{"model": "multi-label image tagger", "dataset": "rendered rooms with furniture", "train_examples": 72500, "image_size": 32, "crop_scale_min": 1, "horizontal_flip": false, "color_jitter": 0.2, "arch": "swin", "norm": "layernorm_no_bias", "norm_position": "pre", "hidden_act": "gelu", "mlp_ratio": 6, "head_dim": 64, "fused_qkv": true, "bias": "all", "qk_norm": false, "parallel_block": false, "inner_norm": false, "drop_path": 0.05, "patch_size": [2, 2], "depths": [4, 4, 4], "widths": [96, 192, 384], "num_labels": 27, "init": "lecun_normal", "residual_init": "zero_last", "optimizer": "soap", "beta2": 0.95, "learning_rate": 0.0016, "beta1": 0.95, "shampoo_beta": 0.95, "eps": 1e-08, "precondition_frequency": 10, "max_precond_dim": 1536, "one_sided": true, "adamw_lr_other_params": 0.0009, "max_grad_norm": 5.0, "cautious_weight_decay": true, "max_steps": 40000, "batch_size": 64, "epochs": 35.3, "lr_schedule": "linear", "final_lr_fraction": 0, "warmup_steps": 8000, "weight_decay": 0.0, "adamw_weight_decay_other_params": 0.05}
Rows from block 6 of a small multi-label image tagger, named by matrix and row number. Rows with one number belong to one neuron. Each number is 128 + 24 x the weight over its row's rms, rounded and kept within 0 to 255. All counts start at 0. Numbers have three digits each.
After each neuron's rows are labels from the 100 images, of 14976, where the neuron reaches its highest value: "patch colour" is the nearest of a few named colours to the mean colour under the peak. Only what is clearly more common there than usual is listed. The data: rendered rooms with furniture. In brackets: how many of the 100.
# fc1: MLP up (model.blocks.6.mlp.fc1.weight, 1152x192), inputs 0-191
# fc2: MLP down (model.blocks.6.mlp.fc2.weight, 192x1152, transposed), outputs 0-191

fc1.734:078094141141119128148117118160098132091088119117112128134119090109158199154117101129091133137130142121163127138137127125085115135134135112164114140157133090097114157135150182145146114139135170124080163072139117117098118179136119143108152149142091102127123155121136110092117145114154150159123158116099120091099149164126145078086192113159140141175068102125113153179146102150139143115130117088149137122100118145091167108159131136101154115136117120135123145155116158129135129122138149121114145135125112177115165133140132113123165126106099141149146127134148103163116130136165116116
fc2.734:113159114136129131102150120089173172096073085103120118192116084177123143138137153140093149138125111093130115116100118136119113114154149120119135189092129123118149160154155137125127108136089131146110128131103127136126108141170140111144146118125140143132140158119138101114088139116157104113122113161121169096141116130162132085168138157078150150073106171151113115165103098101162127145161145172125098131135105140143123098152145150110148055139124122137112133106119138134143128124123113160134093135144172124163147145130102161104151096162150126134135131117155090111165136150162141106
patch colour: brown (61)

fc1.319:123151107104092115114143130124100133150120106127187105133158144097148077117138122131169132079112121158115119130177151098114109144130130175146127155114126106123120103119146144102132096161126131126096152159139118128156127131115155098136116106142092112137142102150163151166067131132129169170066118150117155173096149120148184073165133104141142141099149191156144117126124083135116136136119138120127090118140120136105128126141126130142125117111138155083130125141094096157173163132127130092147116132108090127112084099120106100125162126198119130128131120071118113127128119115130124108
fc2.319:152147095133161099122121134130112145123162156160119126147170126131119172142137140120103101069096148122120142141131150119152157137122124147101122095134127128147159137139151136104147099098162133140150132160117171118139116143167148120127114080125161118120147141145136103138148172110137164121088089142160074188110131073126108145137129128145138135134131123092145142135134103125137121110107106159163120113158114107116110108084132161121134105150144165130116116101105150117162121112144098096115161115172128147122126193138132091128161163103127180121126144085078087128112177116114203132
patch colour: brown (65)

fc1.276:094128171111111125076128129081143110170117094095119107116140091082142145099138180139128099102155150179075150114137138141094080140141163085135112148096135152105143115137125131134134109159135111116097128117116124118123167133128156122119129151133170143122133185192137145124139088116156153125100110103142105151135132134095102131168149120142105110158162128119136113128100133126153144117144096147109135134109136133095110134154094114098120123155158156134165075084114146128128106147102133084158120136124134133163142125157118148185073070131133147116113155160138120155127108145129104146
fc2.276:177138161125140110128118139075127097137135164143104142127161131152128106109141147139153113120149153154153144148129170127154148112153140114115099093114123145106160096160120097099098152114153154141143143162142101132123131098129135089135073137143108177157108133127166142171204112145142133072122120100157119103109133130156104124146133063128131151126103115124094102165111138149102164137105115193124125145106120081103094104150114129143129130117135114118145121087129134083086144105093163115179114104137107102124134125142108148141106104128142175093163146134134159131160153134130124130
patch colour: brown (72)

fc1.136:124106138118116110094150117154115097138123169135182131095149143129112071144129142125193156113133107104106119138077130102127157106153153146130086122087163074156128116128108085125137154125114132144099136120136126134161145102164116132153126122147118137155152092154118120123130148117152152156152098159110129181146197105150141132109172133125160128133158174131122095146130113164105097135147129116093104135136138121150143115166164098193120127147094129113130114120136102129108128106130122167136105147122132142100134144144143168112173118129081105093089099126166161142082146146135105121
fc2.136:138136105116142157154151121103088120160146118115120125129116148124104183131129097139114123109088130125108099132123106134111194149162132108107141126115149132118153114109108120089135123093185167125092173153085128106151091094146124122097121121153121172130076124144110135178124154090113122094110100112107097159093125105098149126124147143082120118138114163124143175124137192154108104182126141113144108130133138104116147091129150122129143124124115078101061103121122175124126123146102128138160131145101095145143170114138109112139137142087146109094140130120101104141123174147121155113
patch colour: grey (61)

fc1.690:167162118182155154125154161104114102110148113132163131102132135127100142158160105124117134120130112101077120084115150140155119131126107136109120143111102152153146131073061107161118118151115117129162147080097114121093128131169098134113093100119101134132107180140177130100128095160118104087132144126098122123144137110104122144141105126144126087147166129141106111185192135163102140166118137121093097117153127122112096173146131094125118156121096114133128160159142122144139154127097131083110091091146124137186131168122136124143085127097132109133099137114144113149131129126136141138
fc2.690:083130138100121126139112136147119159141111128178102047112112096158113135176077109102128137080160131147126164115105144128128145119109143111140126151166104181091126138099154112132129156140131115121103119161145098116128114154137144140185114103154124153135121116127124113117089129114139138111162082122129121105140157128148159162120099145167107116167108143159090143155147119173125138136139122107135142145128099135131092110134087128114138116153108148123135153124125127160044184116100104149163093156123150136115084122160101122114113149133138160092145139145135104085137149128141168101
patch colour: grey (80)

fc1.628:111147092100155123136112119070177131119118103144149125146136123139133123095099152113147173154107109110135144124161138156124119138076135150079160114117135151137141146109075165124138126143117168135123161135137145073173111163146091144140154135115181099120119146090119134112140112100111102133186115130128130081163130151139099147157111135117151106112143155106123096146114132134163109081162109121141130118133113150133128142111152073115165176137104077133164139082088123147103120129113155139102101102130131111113101138103110132111122133111084131102196087127145124148129138134106145099
fc2.628:152127134095136148189143101099123171109101112161120160098146115108103117119097095171142132129082104096142120149116130147160109154116120130119140142155134144128110102151133130102126126147103136126134135127126112153163125117139143131164198124135154137113156090116131107144110120169114142146149044094064134124136141138131138165120149112141125107126179130119135145152124140127164124098124115114112116125147150136135121104132140114147130062147137176111167097125135121150146124169120119126131129099124216112077150158123144126144126184141120112087133143113121164142127136101117188125
patch colour: grey (59)

fc1.290:127095139149099137101146123115136123084099161131145120082098149103164132118115123150112135107159149154120090126163148142084115129134089151119144113137144104146170130134116171105162179104135079163116110138083158125106129152138114080139147121134137105165157126114132087127164084130157131150153153138138126101151131117160128117111118136079123110126130135119127110151147090103095153106122175120147160121130143156113128127124139188150152126134172128185131127177134098106152145116103154125105130152108114110118116108084079129126152173162123149126099146119142116181079132137128155172
fc2.290:136161150096164126089135140136172083117123129081145137166117158078119138134086091155145065106147096069153135139125124141130133136121120125141106123162115108135104098110118107124126103120116099097096056114164160105098141118105121096142090127116115125116164109134109144134166151136165125102093102117128118155126110124135095086112148110122136112115119154173136124097125143133115154145149183127130132128112094165132131137094128137100119114131129152151125068090106162136112155106148145109070126151135118069106128122152145151156155138101156129151150138118104124102143139137098155096
patch colour: brown (64)

fc1.82:095154084109095143162163109116158126167182108138157086178149129109112143128106111146069113093126149145105190154114137133137102150136120081115113114133120110136134104144126135093167109161142131138100137081117099157104168084119127120154118117132117144116123149120106134137158097110144145110094130107135144125155156089106090151138165118160095118164134139109135128147090113097145137084087075126090104149108158090156109139115120124081144121153130132158132083140110110108133140127114178111149115147129142143098102127104115110124119108191143134150140145132110148111116113135101123166
fc2.82:151164124139132127114146101081134138155151143084114142133118154151141152135154115151113148132139089173093082118104176134133142105185127098093087105117087104100180121118115145127137141148168111150131119140147124107123159112098112147139124128163139181176075082127107148158152147138134141141122110107124124132088124123130137168107102094127140132140137153138132139130092144067165117084162126159150090132105119125121111102145120150092151164124135176136091161100147107107118103106088133109182141149135100117137134136125172135131147099120090109121113151115120143136085159152138128136
patch colour: brown (63)

fc1.622:127135105155090124128133159137099152137078168172161093120137119152086118140094124122112109127107172135112143130124070093101112102156128127117103111106129138136086135176146139118132142118089138138166107114148196173130155113185123118171128126157141123140153112150158139116166135121115122157135130144123130143078140084117139114109106129164128093144141139156154160120129131164139177154144148149148175126098168147095158144117136132100164084127128121174115112118109078117115122140156104148107112118106102107144128124135084106114142119124134148131070139131085122140139092123088132106
fc2.622:136147102130113071134149106095121140114129153117098139116166112142144136115131134122145127143099132119119128128128121136139125121128105119085135132124122131144141112117096135119184128147134152119104138126135129119113139131148147130131156145126129135149146084098141128121115141153125163110156141104079166126114148121109115128114140135114114106091147139106091125083124110117086131135131140117122124143132122131125108103130126141115104008119163113135043138090131136143141127123124071120156100134112132112118119127134095113112131164109159124117134121097140121146142129156120255138
patch colour: black (41)

fc1.205:131158091077140170153102136139162157104101154107117154168142131116157170091101121130153128139129114114124119110120122141159150137124133113141175117075054164130141149140123169094137108087140152167168171127119105138154156136136130122147164143077127116079090134131128173089143127141134104115144162126109138115148108138107129129119128123145140096116116163098152123100126149108138149102135094133148118107156124074183161150119120113141169133118158108101145149111145116144171184087091148116141133101126100101144141117118143105107126149136156129083154137132168127110135151113141146141
fc2.205:164106141088151106126142156123094119118103139184119100141144068121121108146061127153115138122098122105168155113124124115128118144141129082126158114157132148144120145136148142116130105110105104190128133097151160154126124111150130146126139083164109125097122134121112099131139160132128111127115056142092157107158092112085154107125123119145131142120162114087131100126143132155187103146150114130137122128136150131147144113134097162167121094096114184109144089120156127113090155169155105121120144109108150106103182134103160122141166136119143115109150176164087148118129130117098141139
patch colour: pink (42)

fc1.652:101121108156188108161123092103131079164104133140133140140091166121151147165117136093161175132150128123110109140138137115137130086083134097122115099125100169108145100101037141128113099092117129121171148107140115135178149156181103159136143120128149135116081153143120151105136099133136143124122109142132128111139138146088145162130137147133121069092143127105106090146143139142130088121103165125139114122111127101165150126104148107152113151114121097106157128127111118104128153157135149129125127121110124118123109113111090092144113111125070142125147078096112136150153161139159125087
fc2.652:145100142130116143161121089140145119150121130153117165105134172153097104132101110170110086104108104135164129125108124115176130119089119117114112115153154126103176109159081110110097120089111120136149118078166112129146150118120124104132152141189118140130162138115129131158121122140104142142168064133070126114142102117108159161103116114120079146141142114108131121118151130147141122105114111122083090139124166120150132144139153133142137106145084150121185097086131125096138125094133101087103139136094145069098113119124126138119143152121106090108110140112125139184146136103100160163
patch colour: grey (82)

fc1.318:138127103191098141148139127160131122169125124135191146156107134158145107138136142113152171120155152109117150102157156092170151124143077127081153138125112112121169114124087152118145129169103112155118182187151148093128164122109118133135125128101070133105127145149089143141136099116137166108146169128086132116140114115149084098110111152152109109112142114134085136175107146149165124120115094157180129140119122131115149157122127141095167169117118116158150143137110130135132174133118118107134116114130143175128114158165105140096086146119139110127122113110132106115086148133121100104
fc2.318:099142131107149119127125111130135178158149109134100129158134119091128148160094104088147201125136109083125105122163106124155155122128081092111122130154082093120130124104161128122140149105132120127133125129095124151128131146099144140215062129150134129138106128126110130091107155108102136097185092122121111122144119117097129169112105121169134121131117136144087159146118126156102092123144166129146122128131141188122125135139092128130145136135118165105140147130161089119110140090090116144147096135140159151140132103161118127124129165120103100100123113118141099185094164120100160157
patch colour: grey (70)

fc1.753:133135118148083126150114151143130143117149135116109087132096111111082166162143095110143109142169135130143139115120152168133112147116119121122092111138106152143164119131112162092128169122141158091134133101161082179184129171112165112118118134140128125114123088126216126158144123086128143121109123154100084146136113088121112149135140127139128124131067103158142139131116155142100147149147080160078133147144099133132187101132138147146148146125096122146171147158101131099103159130160126107144129126153104133108129121155133134131139132124119106149118144182166152141096110167114114095
fc2.753:139172159139129135157108096129120151104128133088090129108111121095102126135130111103146104150112152118178146124108182119148107189178129092142122124134104155131129104114113137141130117125106111133130143143158150121153166150144131136117155106162129154131153142125168105151163130124157117105153196122084128123084151115138145097143145108087129102128082133132117123089149122090110134131130148101143157135153175130150112156145147168110146048149120138091057117139148106128103159150123116112115144126134103123107145106158135116162131151107117119087093099137133135091089127118159168114
patch colour: black (48)

fc1.38:128125114115153114113120137119153127112162116146103107125158161129112132089141173158132085109100126120149097137128127151190126145108116142129132104103162121149177105133076102157153116142134087170162180118140165154098152134116147099095152103117163111144184138117134118172165125128143137100126164133152132111123103102130084133138147134113123137127163113115153101159134093138150122121059101140125152143067113128135124132130170170150103109096104118099098139114089162122142127160135176106108111101103128139135114133109163121154125114129142097156125118115065129163103118145138104153
fc2.38:113099137117121142144107108117130079130144129117156154128144142109116113109129113136143121120143104115120169154125117111136118146142126113152106091118095129069149089132078141156144114140161113144140128174131162121106117177072122118102137123090106169187134122124142093090149108117154133114140111103158154114111081094094127114149130106147084140134141122104133146154141138155127157174132172109104152127141121126130110177131128154137097088163082116116145132096127109166154146172096177103162136086126102167150136154144117083106145138110097115097095102090122086160136145141146121119
patch colour: grey (82)